python train.py --mlp_ratio=2.67 --parallel_block=false --epochs=12.6
Rows from block 9, named by matrix and row number. Each number is 128 + 32 x the weight over its row's rms, rounded and kept within 0 to 255. All counts start at 0. After the name is the row's rms in percent of the matrix's.
# gate: MLP gate (model.blocks.9.mlp.gate.weight, 672x256), inputs 86-171
gate.17 086 [165 154  70 129 139 145 123 180 133 149 128 119 163 110 147  98 136 135 139  94 101  60 171 116 110 114 149 139 138 116 154 119 154 126 124 143 164 156 175 177 122 114 147 132  93  79 103 141 171 114  99 147 159 131 141 110 129 158 154 143 102 150 118 150  91 160 168 147 137 100 136 149  87 158  75  96 143 132 125 154 124  66 150 177 122  66]
gate.18 114 [145 110 128 136 141 116  82 147 116  95 117 148 124  79 125  99 113 131 163 128  81 149 135 102 117 107  52 150  91 139 121 156 216 179  89 211 139 141 102 167 127  72 124 163 131 135  98 134 160  91 152 155 105  94 165 155 169 172 107 123  62 116 104 143 177 202 133 142 116 164 128 141  75 147 128 149  87 148 119 156 108 125 112 128 193 146]
gate.19 087 [133 133  83 164  89 162 172  96 156 162  90 132 123 149 143 129 107 173 100 136 138 141  83 105 170 134  72 144 116 102 136 161  75 111  93 114 147  71  72 133  75  96  66 153 150  86  92  68 165 125 140 177 117 109  96  99 118 132 117 138  97  80 133 159 106 144 215 143  82 130  86 141  98 111 141 186 155 123 147 130 123  97 156 171 134 145]
gate.20 146 [130 175 156 148 178 115 154  79 193 104  85 171 107  75 123 131 152  77 156 144 121 107 129 154 108 141 111  91 154 152  62 137 145  81 101 122 116 161 123 119 137 153 139 179  76 154  91 188 128 128 170  54 101 181 125 140 148 157  60 121  85  80 109 121 171 165 120 121 133 136 174 137 127 135 106  99 164 161 115 200 123 108 126 143 154 179]
gate.21 093 [119 157 197 118  96 184 126  96 111 117  66 170 117 104 119 122 109 176 153  80 109  75 161 119 157 163 128 199 152  59 100 141 130 164 193 114 138 132 134 124 163 124 121 108 137 179 188  77  67  91  91  83 174 184 150 112 138 109 115 134  95 149  92 151 118 117 117 140  99 137 121 158  94 122 122 120 121 128 155 125 129  85  59  82 111  91]
gate.22 093 [131 153 162 123 170 144 165 119 129  35  55 156 114 115 103 100  67 118 105 134 127 170 128 153 103 165  97 163 100 118 153  81  97 165  58 116 129  94 118 110 133 137 126 117 141 151 148 111 122 131 125  80 147  84 132 109 125 106  81 101 178 117 166 156 120 136  67 152 157 106 130 112  98 103 113 174 200 140  97 102 162 121 115 156  93  66]
gate.23 089 [114 119  70 124 113  96 193  54 122 201 112 187 154 138 139  97 102  90 183  83 129 156 185 138 192 169 102 120 103 140 104 108 166 167 169 157 161 135 158 132 205 134 146 114  71 155 116  97 104  98 142 102 154  89 121  80 118 116 144 153 120 116 113  94 148  95  90 119 137  93 101 143 128  98  59 139 177 142 118 158  97 142  41 118 148 149]
gate.24 094 [ 93 182 131 124 179 157  78 100  89  94 178 118 129 124  58 126 144 115  93 130 162 114 147 165 155 163 138 151 100  77 134 176 119 169  89 118 166 142 154 137 137 118 102 116 170 106 182 125 117 105 175 167 112 119  83 120 146 141 162 139 130 124  78  71 125 122 197 123  85 128 138  56 150  88 154 101 160 139 139  94 132 107  96 122 119 151]
gate.25 091 [ 57 182 115  79 205 128  97 174 123 106 124 164 123  96 131 107  85 117 171 122 130  94 156 153 168 171 112 101 128  73 173 148 108 148 106  84  97 119 161 159 111 113 106 120 118 138 139 143 153 102 141 157 124  97 164  96  80  45  48 135 110 126 124  95 111 102 162  98 133 115  89  89 103 128 121 122 119 118 157 129 133 201 166  69 140 136]
gate.26 090 [114 133 120 155 102 131 114 115 153 175 163 147 105 190  91 134 164 162 146 114 114 172 189 126  71 143  70 147 142  58 122 109 161  93 117 121 134 132  74 112  96 105 146 123 152  98 136 122 132 126 176 104 151  74 119 125  96 141 132 134 104  84 175 135 120 108 130 153  98  99 126 111  95 136 103 113  98 110  96 145  82 123 136  77 149 117]
gate.27 084 [ 80 154 151 184 156  71 126 116 132 181 131 146  75 154 107 142  70 171 165  99 141 164 102 131 102 100 118 123  40 119 151 120 143  92 123 168 159 132 139 136 109 117 134  66 173 112 165  66  92 101 126 182 108 176 143 112 158  96 147 114  81  94 116  86 110 118 151 132 142  75 163 126 139 125 168  89 136 124 139  75 114  97 202 148 191 156]
gate.28 110 [118 167 147 124 172 143 123 133 119  78 155 146  82  85 138 117 134 121 207 205 133 161 128 175 201  91  95 144 117 127 138 119 139 128  86 148 102  98 178 160 131 152 146 128 101 119  86 158 151 122 134 140 164 100 127 171 168 151  27 137  62 109 151  99 160 168 160  97 102  84 136 116 145 146 122 118 146 123  86 127 116 116 122 122 148 154]
gate.29 091 [173 169 118 129 165 129 141 124 105  90 155 115 145 137 205  95 138 130 138 103 140 123 135 155 122 158 127 105 156 126 109 164 182  77 125  98 142  75 106 123 158 158  63 129 192  85 119 123  83 162 118  89 107 101 103  66  96 101 145  95 126 164 143 174 120 110 159  64 138 109 126 125 107 116 159 146 102 138 126 100 119 110 123 113 155 167]
gate.30 086 [105  85 103 157 137 180 176 105 151 103 151 135 101 100  97 142 127 174 132 148  90 108 128 127 151 117 129 116 139 175 183 150 146 136 117 122  64 143 143 106 107 113 180 181 130 112  95 146  71 125 147 177  90 127 163 142  68 142 126  98 105 141 139  72 141 124 116 108 130 110 115 163 137 104 138 147  85 118 133 107 132 152 141  80 186 106]
gate.31 085 [193 139  72 156 114 171 115 117 105  95 149 156 153  80 131 109 138 133 139  28 162 153 139 107  70 151 130 142 117 147 150  79  96  90 159 107  97  96  56 124  92 114 106  71 157  91 131 153 119 152 115 139  77 161  55 152  73  80 154 139 115 130  83 142 114 126 144  84 134  83 173 142 167 130 186  66 112 129 159 113 159  73 114 128 110  69]
gate.32 090 [153 157  90 121 124 169 120  97 133 128 129 136 123 124 112  81 146 143 134 114 144 117 158  90 142 134 176 152 129 140 140 107 194 158 136 163  99 110 168 152 176 138  55 182 176 137 140  72 103 113 181 124 167 166 171  97 134 175 132 109  72 125 168  65 134 102 119 111 125 120 134 156 133 214 127 126  83 111  57 134 116 171 132 117 160  90]
gate.33 084 [ 84 130 106 159 116 160 121 165 124 160 113  89 114 172 173 130 131 198  60 150 163  94  95 109 121 168  80 163 129 135 126 112 177 133 131 103 130 104 131 178 127 177  86 104 163  92  98 131 140  71 154  75 166  94  97 175 123  61 180 178 131 138 102 144 123 100 203 131 109 153 175  88 118 103 125 155  95 111 133  88 129 117 131 117 132 131]
gate.34 094 [134 150 107  83 113  97 171 124 194 114 116 139 133 128 132 165  73 122 162  96  92 129  98 101 195 154 152  31 143 153 157  51 103 147 111 108  99 137 119 129 129 155 104 137 133 132 160 125 108 145 158 123  90  96  91 138 182 159 137 153 125  85 139 135 144  99 196 120  83  89  88 139 177 105 139 127  88  73 121 100 112 148 159  99 177  92]
gate.35 084 [118 113 150 195 113 160 115 169 164  95  84  93 146 110 172 164 141 134 189 172 133 123 155 125 113 184 150 109 135 129 133 169 152 128 142 152 123  79 217 190 188 113 164 118 164 137  74 115 142 130  62 136  69 106 118  66 150 143 148 122 142 162 114 122 144 168 137  91 159 186 124 138 158  96 156 122 160  98 104 150 159 165  99  87  94 102]
gate.36 086 [101 107 121 148 147 175 147 137 109  97 143 155 153 130 111 141 166 111  97 107 122  99 131 110 122 147 149 147 129  89 118 144 162 146 135 115  66  87  66 120 111  89 151 170 107  88  80 124  85 120 161 165 131 115 179 195 125 105  93 149  70 132 147 124 102 109 128 148 144 115  99  46 162 164 108  63 163 122 171 111 150 174 187 166 108 134]
gate.37 126 [ 74 113 118 178  88 129 137  85 169 143  78 170 135  91 138  95 159 153 140  81 186 124 138 141  85 158 127 175  98 163  83 119 140 145 140 105 182 168  90 118 149 136  59 147 125 100 179 147 204 170 102 148  94 138 144 178 197 155  54 131 126 104 141 171 110  89 143 104  78 158 140 116 101  83  66 132 130 107 125 104  90 146  90 162 160 143]
gate.38 085 [110 133 129 158 144 129 146 151 125  57 136  66 151 102 179  92  98 131 157 130 155 153 103  87 113 147  95 183  71  88 134 173 134 126 141 137 122 111 137 117 137  99 105 147 157 133  81  96  93 134 104  93  89 185 100 101 170 156 131 125 138  79 144 167 136 103 152 147 155 155  88 176 178 150  92 134 115 159 190 145  99 123 179 132 117  81]
gate.39 098 [141 144  79 132 180  75  91 149 130 151 166 105 128 121 148 100  87 176 171 113 127 115 165  58  99 168 137  87 187 179  49 125  90 118 107 120 159  92 105 123 101 126 121 129 143  81 125 123 177  90 134 123  97 160 169 128 148 107 190 128 123 163 113 188 148 145 127  71 144 150 140  88 134 117 117 149 136 186 107 116  99 131 191 139 145 100]
gate.40 083 [ 92 153 123 176 121 128  56  90 127 185 141 102  88 139 156 101  94 106 130 142 107  87 134 169  83 129 183 122 148 107 140 162 181 123 136 122 115  88 127  92  99 135 152 162 128  91 175 104 125  92 129  40 131 166 106 115 119 129  99  84 146 124 103 192 136 116 106  67 133 107  89 157 121 134 135  96 159 158 118  98 133 139 130 129 200 187]
gate.41 085 [161 131 157 176 103 150 178 109 162 183  82 161 154 179  72 164 149  88 151 119 136 118 130 166 112 138 152 116 140  55 142 136  65  82 208  81 177 134 115  96  91 134 114 106 107  99 160 129 158 112 166 173 137 127 140 129 139  66 174 119 177 160 154 126 118 134 117 175 153 103 145 177 175 160 118 130 132 143 129 124 163 108  99 140  98  96]
gate.42 100 [ 62 163  66 159 142 100 135 138  87  87 124 131 138 114 111 104  76  76 154 118  82 163 133 103 103 112 148  88 139 106 126  88 140  51 126 108  98 103 181  97 117  80  65  93 186  94 121 126 134 109 137 175 115 108  84 164 119  96 113 122 104 147 124  96 134 147 129 198 105 115 144 155 157 110 123 127  45 134 147 121 132 137 153 199 133 171]
gate.43 098 [139 146 144  94 154 188 100 121 155 108  93 122 151 133  72  91 122 128 167  77 114  86 144  76 142 129 158 137 154 144  66 133 101 155 130 153 126 142 119  95  97  94 144 154 122 162 176 128 156 131 162 107 173 123 160 137 154  98 109 102 119  98 145 116  86 144  89 129 156 128 113 169 114 115 175 114 176 171 143 145 155 151 158 120 157 106]
gate.44 092 [117 123  44 168 118  97 111  67 164 156 129 102 114 152 173 191  85 146 124 165 148 151 135 123 104  93 137 115 122 162  95 113 163 107  65 136 117 114 103 113 157  93 127 107 120  63 178 140 146 138  88 118  85 136 136 176  95 135 155  99 170 114  93  64 159  54 152 145 118 101 146 120 163 115 189 140 132 147 163 112 180 150  97 111 131 166]
gate.45 128 [ 33 174 129 172 141 127 193 134 103 117 146 162 130 175 142 117 129  83 120 154 151 131 139 108 141 125 100  94 124 170 139 121 141  96 122 124  76 118 155  89 127 126  88 117 112 195 130 169  83 131 203 161 105  97 189 109 143 147  55 126  87 107 127 145 138 138 115 166 178 104 115 130 152 139  94 137  95 135 158 144 113 137 128 146 152 143]
gate.46 088 [119 107  67 127 108  72 131 162 165 128  98 137 163 141  83 117 140  83  95  52 124 137 155 106 119 113 119 138 134  92 123 123 148  95 138 152 138  64 139 127 135 109 152 124  88 158 166  65 121 122 122 100 156 170 137 128 118 143 108 121 166  65 131 122 198  90 162 117 132 107 108 148 139 158 175 110 126 107 120 108 128 125 116 117 122  93]
gate.47 103 [138 171  81 119 146 154 102 134 154 116  89 106  50 106 172 163 180 123 155 104 168  86 155 125 104 121 120  68 151  89 108 115  84 137 129 138 146 169 195  96 149  89 124 150 150  84 139 152 198 126 116  36 141 188  92 170 105 195  92 107 106 147 147 129 144 152 111 106 129 181 132 123 153 141 152 123 121 121 116 142 134 147 116 128 100 103]
gate.48 099 [175 166  69 102  86 159 133 136 166 101 163  78 124 135 108 150 129 143 123 117 111 205 126 129 104  71 180 174 153  61 161 111  77  80 122 134 159  96 116  77 171 105 124 137 139 107 159 104 142 108 138 144 139 189 150  90 112 149 104  95 179 142 150 138 135 122 194 129 104 133 127 124 174 129 154 144 127 138  72 159  89 166 130 102  88 176]
gate.49 090 [119  76 154 139 109 175 164 117 129 189 147 131 117 173 167 165  62  54  88 190 175 136 174  89 115 164 122 169 108 113 158 120  89  95 117 102 151  83 137 142 125  96 153 132 120 134 112 146  99 108 150 122 144 145  69  96  85 187 127 135 150 112 135  98 116 115 134 165 141 117 101  65 107 179 188  99  93 154  87  83 139 175 135 133 163  70]
gate.50 104 [119 137 126 115  89 142 125 149 132 100  75  98 113 107 122  92 143 139 133  81 111 185 155 142 132 106 109  93  65 122 136 105 128 128 132 138 127 129  59 149 146 124 114  83  89 170 116 147 157 115 104  53  97  88  80 136 120 125 154 110  83 123 174 135 153 144 126 135  58 131 149 100 137 114  89 159 138 119 109  75 133 164  77 161 173 118]
gate.51 078 [ 67 107  78 104 166 121  36  93 189 108 133 152 142 153 139 105 147 146  66 169 145 122 163 201 138 108 132 171 104 126 105 108  89 100 125 112 118 122 144 130 129 109 207 130 115 120 147 131 143 142  26 117  93 125 173 114 115 127 175 125 137 157 197 155 147 119 151 107 139 101 147  56  89 123 110 143 157 162  78 181 146 161 129 108 151 167]
gate.52 113 [126  88 194 110 193 158 103 107 120  86 101 197  97  65 124 143 169 165 141  95 126 127 115 195 101 172 124 154 135 144  95 174 135  97 129 109 139 141  96 107 143 118 179 136  73 132  44 128 172  91 126 130  99 162 117 166 173 137  90 137 136 161 178 134  99 147 159 101 134 123 117 113 151 144  85  83 165 174 155  76 150 121 127 123 123  91]
gate.53 090 [ 97 154  60 147 142 167 142  56 179 140  57 127 168 107 134 132 127  39 188 159 118  77 137 104 124 136  97  70  93  70 160 105 105 127 112 154 116 160  74 162 120 106 143 107 119 169 161 123 117 131 123 136 153 163 106 162 148 110  85 144  96 128 158 153 109  82 146 165 123 105 130 140 141 122 135 132 196 145 110 173 147 136 109  77 147 121]
gate.54 132 [ 94 148 255 121 168 138 156 163 132 116 135 145 144 112 158  52 173 148  98 130 133  99 136 115 157 169 116 174 111 140 111 165 157 128 170 136  99 153 138 132 137 131  95 135  68 182 143 106 125  70 136 122 118 113 154 148 144 103 109  81 146 151 113 136 134 135  91 128 163 109 131 132 132 130  56 134 145 110  67 102 167  95  68 161 143 112]
gate.55 124 [ 69 180 167 171 108  46 193 194 120 109 177  77 142 124 108 111 138 153 152 184 124 104  95 134 142 142  85 109 128 111  86 181  91 112 132 157 118 117  68 126 130 121 117 122 111 104 181 125  69 117 125 133 101 183 190 138 141 115 159 108 130 143  96 140  93 168  86  70 125 115 149  99 173  88 152 134 160 155 162 119 131 119 120 161 132 127]
gate.56 109 [155  92  83 157 141 143 110 115 144 126 116 137  76 154 112 129  59 162  84  84 164  93 195 125  85 108 100 128  84 161 146 112 163 214  95  97 131 166 131 171 187 143  87 151  65 160  97 175 185 116 138 135 163  94  93 115  81 120 154 154  73 114 158  68 156 113 123 119  91  60  58 126 140 129  52 125 152 142 112 120 135 136 129 149 135 145]
gate.57 115 [147 188 158 121 152 118 158  95 147 147  64 149  91  45 142  50 125 134  82  78 103 119 179 143 111 136 143 167 118 181  56 148 115 133 134 132 105 151 116 136 193 125 117 129  76 184 174 134 191 151 148  76 166 130 160 212 168 130  80 156 145 180  96 115  91 121 116 128 195 131 149 168 124 145 129 146 113 119 169  91 100 196  90 165 141  99]
gate.58 098 [ 71 168 132 175 149 126 167 129  94 145 132 133 102 136  87 137 133 210 104 139 136 149 121 106 167 174  86 184 128  94 129 148  78 121 108 156 175 144 113 180 139 133 177 113 160 104  66 122  71 180 181 147 101 160 180  96 148 128 128 134  91 109 112 123  55 137 153 106 120  83 165  96 137 164 171  83 131 128 127 148 114 107 152 108 135 124]
gate.59 129 [170 129 225  66 138 112 119 157  71  94 173 151  86 107 176  79 140 159 138 126 119 173 162  92 143 180 125 134 115 169 137 189 138 116 169 136  97 110  52 118 104 171 184 105  83 130  50 108 160 116 116 137 104  92 163 179 145 132 126 129 116 145 138  88 127 175 111 114  98  78 142  73 150 133  29 103 159 102 123 152 165 125  92 145 117 148]
gate.60 094 [ 96 183 168 151 164  87 129  93 102  80  59 132  97 103 112 106  75  94  67 192 131 107 141  61  91 113 124  79 115 122 110 139 115 146 122 100 154 141 117 118 123 153 126 159  68 137 109  98 109 123 106 127 157 141 163  95 117 116  98  69 113 121 101  97 120 112 159  87  64 139 120 156 180 137 134 155 186 133 168 144  58 157 122  87 114 150]
gate.61 089 [134 143  57 121 127 198 207 154 150 140 100 129 182 102 107 113  62 149 139 157 129  90 124 157 148 127 109 153 161 178  96 171  92 164  80 133 145 135 113 172 128 110 115 123  95 142 195 100 120  94 186 140 174  57 108 141 136 200 190 119 165 141 137  71 196 130  97 155  87  73  98 131 134 126 158 197  65 135 100 124  92 127 128 105 147 110]
gate.62 092 [ 97 111 157 156 121 152 106 130 149  99 152  85 124 104 127 107 135 126 143 144 146 147 108 104 126 121  96 122  81  91 105 188 144 134  87 179 101 165  91 149 140  65 140 119  59 135 156 120 126 152 148 154 127 142 138 132 105 128 145 114 129 134 110  49 149 120 192 166 136 150 137 156 121 123 115  94 197 177  96  86  89 118 115 102  76 127]
gate.63 085 [ 57  87 177  88 141 113 131 142 105 121 162 146 110 113 126 118 104 107  97 185 158 102  95  55  84 133 151 136 139  92 112 107 139 122 164 166  80 136 122 132 156 160 134  84 130 147 136 131 101 155  87 114  95 158  73  72 124 155 168 129 162 152 156 128 104 107 136 204 117 127 155 138 137 171 195 144 141 155 142 131 171 150 134 117  94  98]
gate.64 087 [175 162 122 115  97 173 142 196 128 158  97  99 138 111 179 107 124 102 116 140  74 114 145 121 141 123  89  84 126 123 127 183  92 178  80 157 120 190  95 125 135 140 133 111 146 203 136  89 133 135 158 149  84 165 102 157 174 103 148  94 154 152 102 129 128 127 130  98 164  84  90  92 110 172 141 127 184 134 165 123  98  77 148  75 160 175]
gate.65 091 [118  81 123  47 165 158  84 190 119 132 164 104 133 108  67 154 118 143  38 112 153 131 172  89  89 174 128  78  73  87 127 127 149 171 159 148 139 161 125 121 156  94 178 126 115  73  60 115 101 166 161 150 184 149  92 102  88 170 170 137  85 113  88 100  67  74 148 139 206 111  81 124 124 108 128  89  91 136 127 125 120  82 154 124  96 159]
gate.66 148 [ 76 136 126 171 172  95 175 111  90 171 108 121 154  93  68 120 176  53 133 144 114 138 131 150 106 115 135 182 131  98 165 153 145 131 139 117 101 133 138  93 140 126 101 115  67  84 132  58 135 167 168 167 107 117 198 129  56 161 175 141  72 129 124 116  87 126 181 119 113 140 186 161 102 161 163  90 127 112 129 148 121 173 139 149 123  25]
gate.67 085 [119 100 114 168  84 116 149 142 138 143  96 134 149 113 140 133 176 112 152  93 123  92 112 165 131 189 125 113 107 150 114 175 167 151 178 133 162 167 145 112  92 130 122 174 140 108 145 115 146 192 139 101 124  99 159 115  88 117 118 177 179 139 183 143 135 127  96 122  73  99 126 105 154 114 119 160 142  53 116 179  42 109 177 129 102  73]
gate.68 093 [102 102 158 149 150 119 112 125 135 167 187 132 127 116 100 135 134 118  97  69 183 158  85 108  78 204 202 157 177 138  68 134 129 125 115  56 167 117 172 127 139 195 161 157 115 145 147 146 185  50 127 146 147 105 161 149 139 155  96 193 140 148 119 128 100 131 124 121 110 204 109 115 152 125 138  67 131 145 129 108 164 136 106  98  98 109]
gate.69 081 [ 67  96 176 121 171 151 163  62 151 146 148 143 131 141 156  62 122 131 101 127 196 135  94 110 143 126 106 182  95 109 153  86 107 178 110  97 103  97 168  96 104 126 180  89 122 192 136 128 160 136  95 134 124 108 182 165 138 138 139 200 187 114  78  45 103 149 167 173 143 118 142 147  95 171 127 188  73 157 123  93 153  85 132 146 155 169]
gate.70 095 [135 157  74 130 141  98 198 101  88 151 142 128 116  94 137 119 132 128 112 108 132 141 132 166  91  83  63 157 149 158  90 133 164 159 158 130 127 150 169 147 103 128 113 141 123 105 161  95 116 107 124 181 125  65 143 129 146  79  72 120  81 168 116 171 173  85 120 111 140 132 108 103 131 195 127 117 135 125 128 143  74 178 179 131 110 112]
gate.71 092 [127 171 138 138 154 142 172 108 177 152 114  89 105 126 192 124 106 154  71 124 121 127 113 116 165 115 123 126 131 143 168  89  70  61 155  73 148 144  85 129  80 173 166 143 184 107 106 115 148 174 147 108 106 108 160 117 171 133 123 120 183 144 128 134 197 142 168 120  52 127 151 136 148 169  80 126 118 130 124 146  93 185 116 180 137 119]
gate.72 121 [ 99 120  76  84 133  99 138 130  55 133 110 206 158 100 176 135 140 141 125 135 152 134 130 182 141 149 134 160  86 137 130 122 198 137 209 113 134 122 143 132 144 111 101  95  66 152 169  95 124 137  95 163 158  55 164 132  94 134 101 122 144  96 135  96 132 111 168 123 118 125 120  88 104 175  45 124 121  92 108 126 150 172  99 118 124  99]
gate.73 099 [158 158 125  73 138 135 127 181 117 174 188  55 176 149 135 110 159 104 143 101 146  86  65 106 119  87 200 170 109 140 147  91  70 103 130 133 186 103 114 224 134 131 157 108 130 166 158 132 137 122  80 145 165 103  40 142  90 101 127 123 154 103 172 161 105 159  73 150  60 152  95 147 146 111 106 216 134  91 106 138 168 111 111 106 143 136]
gate.74 086 [116 178 154 116  96 116 107 146  98 108 169 124  68 188 177  96 123 121 122 120 113 133 103 124 150 152 154  98 137 133 117 102 105 147 168 138 151 182 128 128 142 140 162 110 165 191 156 114 168  87 133 112 156 131 187  99 155 116 100 114 103 126 206  73  85 144 156 124 147  28 112  57  99  90 106  71 165 152 152 114  98 102 126  82 120 225]
gate.75 095 [112 160 189 145 147 125  93 142 165 110  81 119 113 162  71 110 149 149 134 138 150  42 148 119 130 118 117  91 116 163 134 159 166 115 131 117 157 146 121 100 200 137 136 126  90 133  87 129 140 139 163  99 123  70 101 103 166 190 118 108  94 147  90 103  99 160  93 121 143  75 160  95 126 228 168  70 128 169  96 167  79  77 167  87 139 125]
gate.76 089 [141 155  95 160 162 123 122 131 143 157 135  92 141 185 173 119 150 180 127  73  90  88 119 166 156 130 149  92 119  75 143 129 163 148 153 100 176 146  75  97 117  83 148  98 137 187  55 159 169 126 161 183 134 138 178 142 108 159  89 114 174 130 138 180 131 168 110 122 135 105 139 212 105 154 127 149 142 104 173 134 116 104 155 145 128  71]
gate.77 083 [123 119 158 148 123 150 164 112 128 110 155  66 172 122 157 144 101  86 102 137 131 119  86  66 143 110 106 141 107 144 118 173 116 127 167 126 158 124 149 119 161 155 128 169 184 143 110 136 150  29 152 157  82 133 142 132 135  86 116 145 159 113 126 120 146  73 106 109 160 167 141 138 137 159  85 102 139 130  68 143 158 105 113 163 151  89]
gate.78 115 [113  46 192 156 161 101 136 115 138 143 121 149 124 143 134 106 163 146  94 107 131  96 113 140  83 107 108 160 125 128 163 145 161 154 112 152 110 164  60 129  91 112 114 127  84  97 118 174 162 108 134 161 131 115  94 166 107 173 210 123 123  86 168 133  82 105 116 109  71 107 157 118 126  65 124  16 176 112 104 146 133 139  88 125 132 114]
gate.79 101 [135 102 119 144 171 114 148 157 127 129 110 108 112 180 123 110  81  99 144 108 103 174 128 165 125 169 106 143 155 121 141  85 194 122 167 138 122 129  74  84 145 179 138 163 103 105  56  81 139 120 118 138  80 122 177 131 126 189 166 148 134 119 181  36 141 135 121 175 143 118 134 133 132 138 120 123 113 130  88 147  93 110 185 107 150 148]
gate.80 090 [120  44 154 129 120 143  96 137 166 121 166 125 138 164 134 129 103 136 136 118 147 135 140 154  93  90 115 111 127  63 131 143 166 113 124 114 125 108 146 124  93 129 146 204 105 143 119 122 181 170 128 174 143  77  92 147 135 109  78  87  88 108 173  78 112  84 208 127 162 139 116 117 132 117 195 135 122 193  74 180  86 137 150 181  97 122]
gate.81 089 [104 101 106  86 142 166 145 127  97 114 141 151 115 135 112  90 100 111 160 101 128 123  75 181 127 197 144 148  95 139 101 105 142 136 136 160 165 134 228 147 163  79 154 174 103 106 138 108 125 113  90 139  93 195 187 150 100 151  84 104 148 157 147  68 113 173 108  92 127  82 138 218 116  99 132 124 110 160  96 110 160 142 134 141 122 159]
gate.82 093 [159 199 121  94 166 121 102 180 132 126  96 102  82  96  73 134  82 177 133 131 144  97 147  51 120 196 129 124 143 170  70 142 109 156 132 152 153 189 145 166 164 136  87  63 125 159 119 143 111 105  72 176  98 115  74 133 127 109 114 115 151 102 134  73 151 189 132 148 141 128 120  99 117 161 110 100 145 170  96 180  89  92 154 145 165 141]
gate.83 095 [ 48 172 128 161 127  68 184 110 153 144 111  96 150 143 116 114  91  75 188  92 137 162 173  90 114 113 173 117 113 157  74 140 101  75  97 122 100 163 131 156 131  87  92 199 149 123 174 189 112  96 119 127 148 114 160 150 139  59 169 113 175 133  91 162  67 186 129 134 125 156 123 110 130 137 176 147 186 108 104 105 118  83 185 127 116 190]
gate.84 086 [142 140 109 122 180 154 132 174 140 190  99 151 119 158  96  66  98 110  99 102 139 105 133 143 128 140 103 151 160 130 140  97 100 163  94 121 145  78 209  99 112 136 189 105 140 174 141 125  92 170 168 172 126 177 117  94 142 121 152 136 119  59 173 113 154  67 101 108  58 101 133 144 183 123 157 137 141 113 110 101  93  94 132 139 114  76]
gate.85 084 [ 86 159 174 144 147 134  96 102 118 151 112 111 158 160  99  94  76 132  70 157 127  96 126  95 161 121 141 132 203 186 107 172  88 145 159 150 150 117 142 137  88  65 139 123 164 134 171 184 178 147  89 144  94 128 159 211 132 104 159 124 120  57 190 129 163 118 121 138 129 165 179 160 104  90 229 185 146 179 137 196  92  86 165  91 125 148]
gate.86 095 [106 190 149 159 117 120  47 133 147 152 139 136 145 101 102 130 162 184 113  82 134 104 143  99 184 141 118 115 155 127  99 124 125  73 100 133  83 153 135  96  85 139 186 119 143 155 148 177 120 103 135  90  94 129 107 109 161 146 115  55 114  88 153 108 109 157 143 110 128 109 139  96 119 129 151 114 176 106 129 112 183 118  75 111 136  50]
gate.87 099 [ 73 222 102 187  92 114 156 144 178 131 112 146 107 131 155  64 125  74 134 146 151 159  88 151 127 130 143 110 114 121 128 136 102  67 136 105 111 152 106  76 123  91  81 148 111 102 120 110 165 158 141 155 144 107 140 158 117 145 224 164 120  90 134 115 184 134 115 112 162 110 123 161 119 120  86 128 161 133 116 100 162 163 175 122 145 151]
gate.88 107 [154 108 149 173  83 161  78 156 165 144 113 195 131 109  69 113 122 146 164 166 119 116 154 143 154 197 120 128 108 182  96 133 150 181 155 122 146 101 167 151 130 150 124 191 113 134 100 143 101 139  99 147  60 160 168 132  98 106 118  98 172 141 152 150 159 155  68 198 159 155 124  71 124 138 100 119 149 133  69 137  97 130 142 155 155 164]
gate.89 100 [117 230 143 188 148  71 166 144 126 177  99 123  72 119 163 135 137 123 171 134 141  63 128 147 130  95 114 168 104 116 103 130 130 166 138 103 128 108 162  97 133 103 112 135 132 139 178 117 102 117 119 154 136 142 203 123  82 125 173 151 108 103 109 151 132 110  90 194 172 138 119 181 105 171 147 123 160 122 166 162 101 171 118 118 116  84]
gate.90 094 [119  66  93 148 206 129 103 118  82 156  59 160 145 119 167 135 165 133 168 140 156 149 100 168 117 111 162 105 140  92 171 138  74 219  96 136 128 128 127 114 164 156 162 101 157  70 106 122  85 123 159 119 104 118  91 123  56 136 150 157 102 144 139  76 159 118  97 194 165 117 105  63 115  92 116 118 152 123 158 173  95  69  85 145 100 125]
gate.91 130 [ 65 163 142 120  84  80 135 119 191 139 118 126 115 145 102  58  78 166 118 128 134 109 153  97 152 157 180 135 109 138  92 104  46 127  99  82 136 137 111  77 118 152  82 163 149 146 171 112 147 118 177 108 133 155 193 164 131  82 121  93  89 136 138 168 162 180  95 162 124 171  81 159 148 146 164 118  90 144 139 108 131  66  97 201 159  88]
gate.92 096 [132  89  90  94  87 110 118 244 189 103  76 146 144 142  88 154 129 144 187 133 114 134  81  54 114 125 136 136 136 139 121 149 184 128  70 153 127 157 132 176 124 121 124  97 144 126  57 155  97 120  83 145  93 176 110 134 107 186 126 159 131 126 156  92  95  88 125 109 116  94 156 158 106 119 103 155 143 121 105 132 125 132 112 158 135 178]
gate.93 129 [108 163 159 128 125 176 152 103 157 157 148 159  98  77 197 106 147 173  58 106 147 169 161 136 200 138 102 155 138 136 139 105 116  92 134 131  81 118 126 120 117 164 160 110 138  97 179 146 123 131 148 157 100 108 177 160 127 114 117 119 114 102 136 171 123 162 142 141 107 149 151 127 130 181  57 164 108  61 144  70 171 140  79  86 126 164]
gate.94 085 [121  78 156 153 152 145  92 149 122 117 125 116 112 110 151 142  98 142 105 172  75 128  92 113 112 170 209 161 135  91 119  94 142  96 178 132 151 124 134 166  98 117 111 101  93 151 139 194  69  92 113 164  61 102 146 202 164 167 132 134 143  91 111 110 102  97  92 116 141 128 140 119 137 124 156 138 158 172 132 165 104  95 158 119 152 137]
gate.95 101 [135 131 201  55 164 159 118  84 171 173  89  97 115 125 132 107 104 157 138 112 115  55 109 195 145 129 101 154  99 185 155 119 175 157 111  85  71 135 119 167 131 134 103 140 104 145 132 168  82 136 138  97 127 150  91 151 178 117 101  57 164 113 120 189 124 183 145 117 103 148 147 149 117 132 162 117  82 111  77 163  80 114 129 138 111 134]
gate.96 087 [146 143 115 138  96 111 117 138  96 155  74 152 109 143 130 105 139 139  68 155 113  40 126 141  91 117 108 170 123 184  80 110 162  61 118 110 148 172  72 125 130 115 186  36 186 117 186 129 139  98 114 142  94 181 147  87 123 109  79 143 113 142 115 204 108 171 118 132 114 142  90 143  85 107 202 177  76 126 169  93  96 160 157 134 127 105]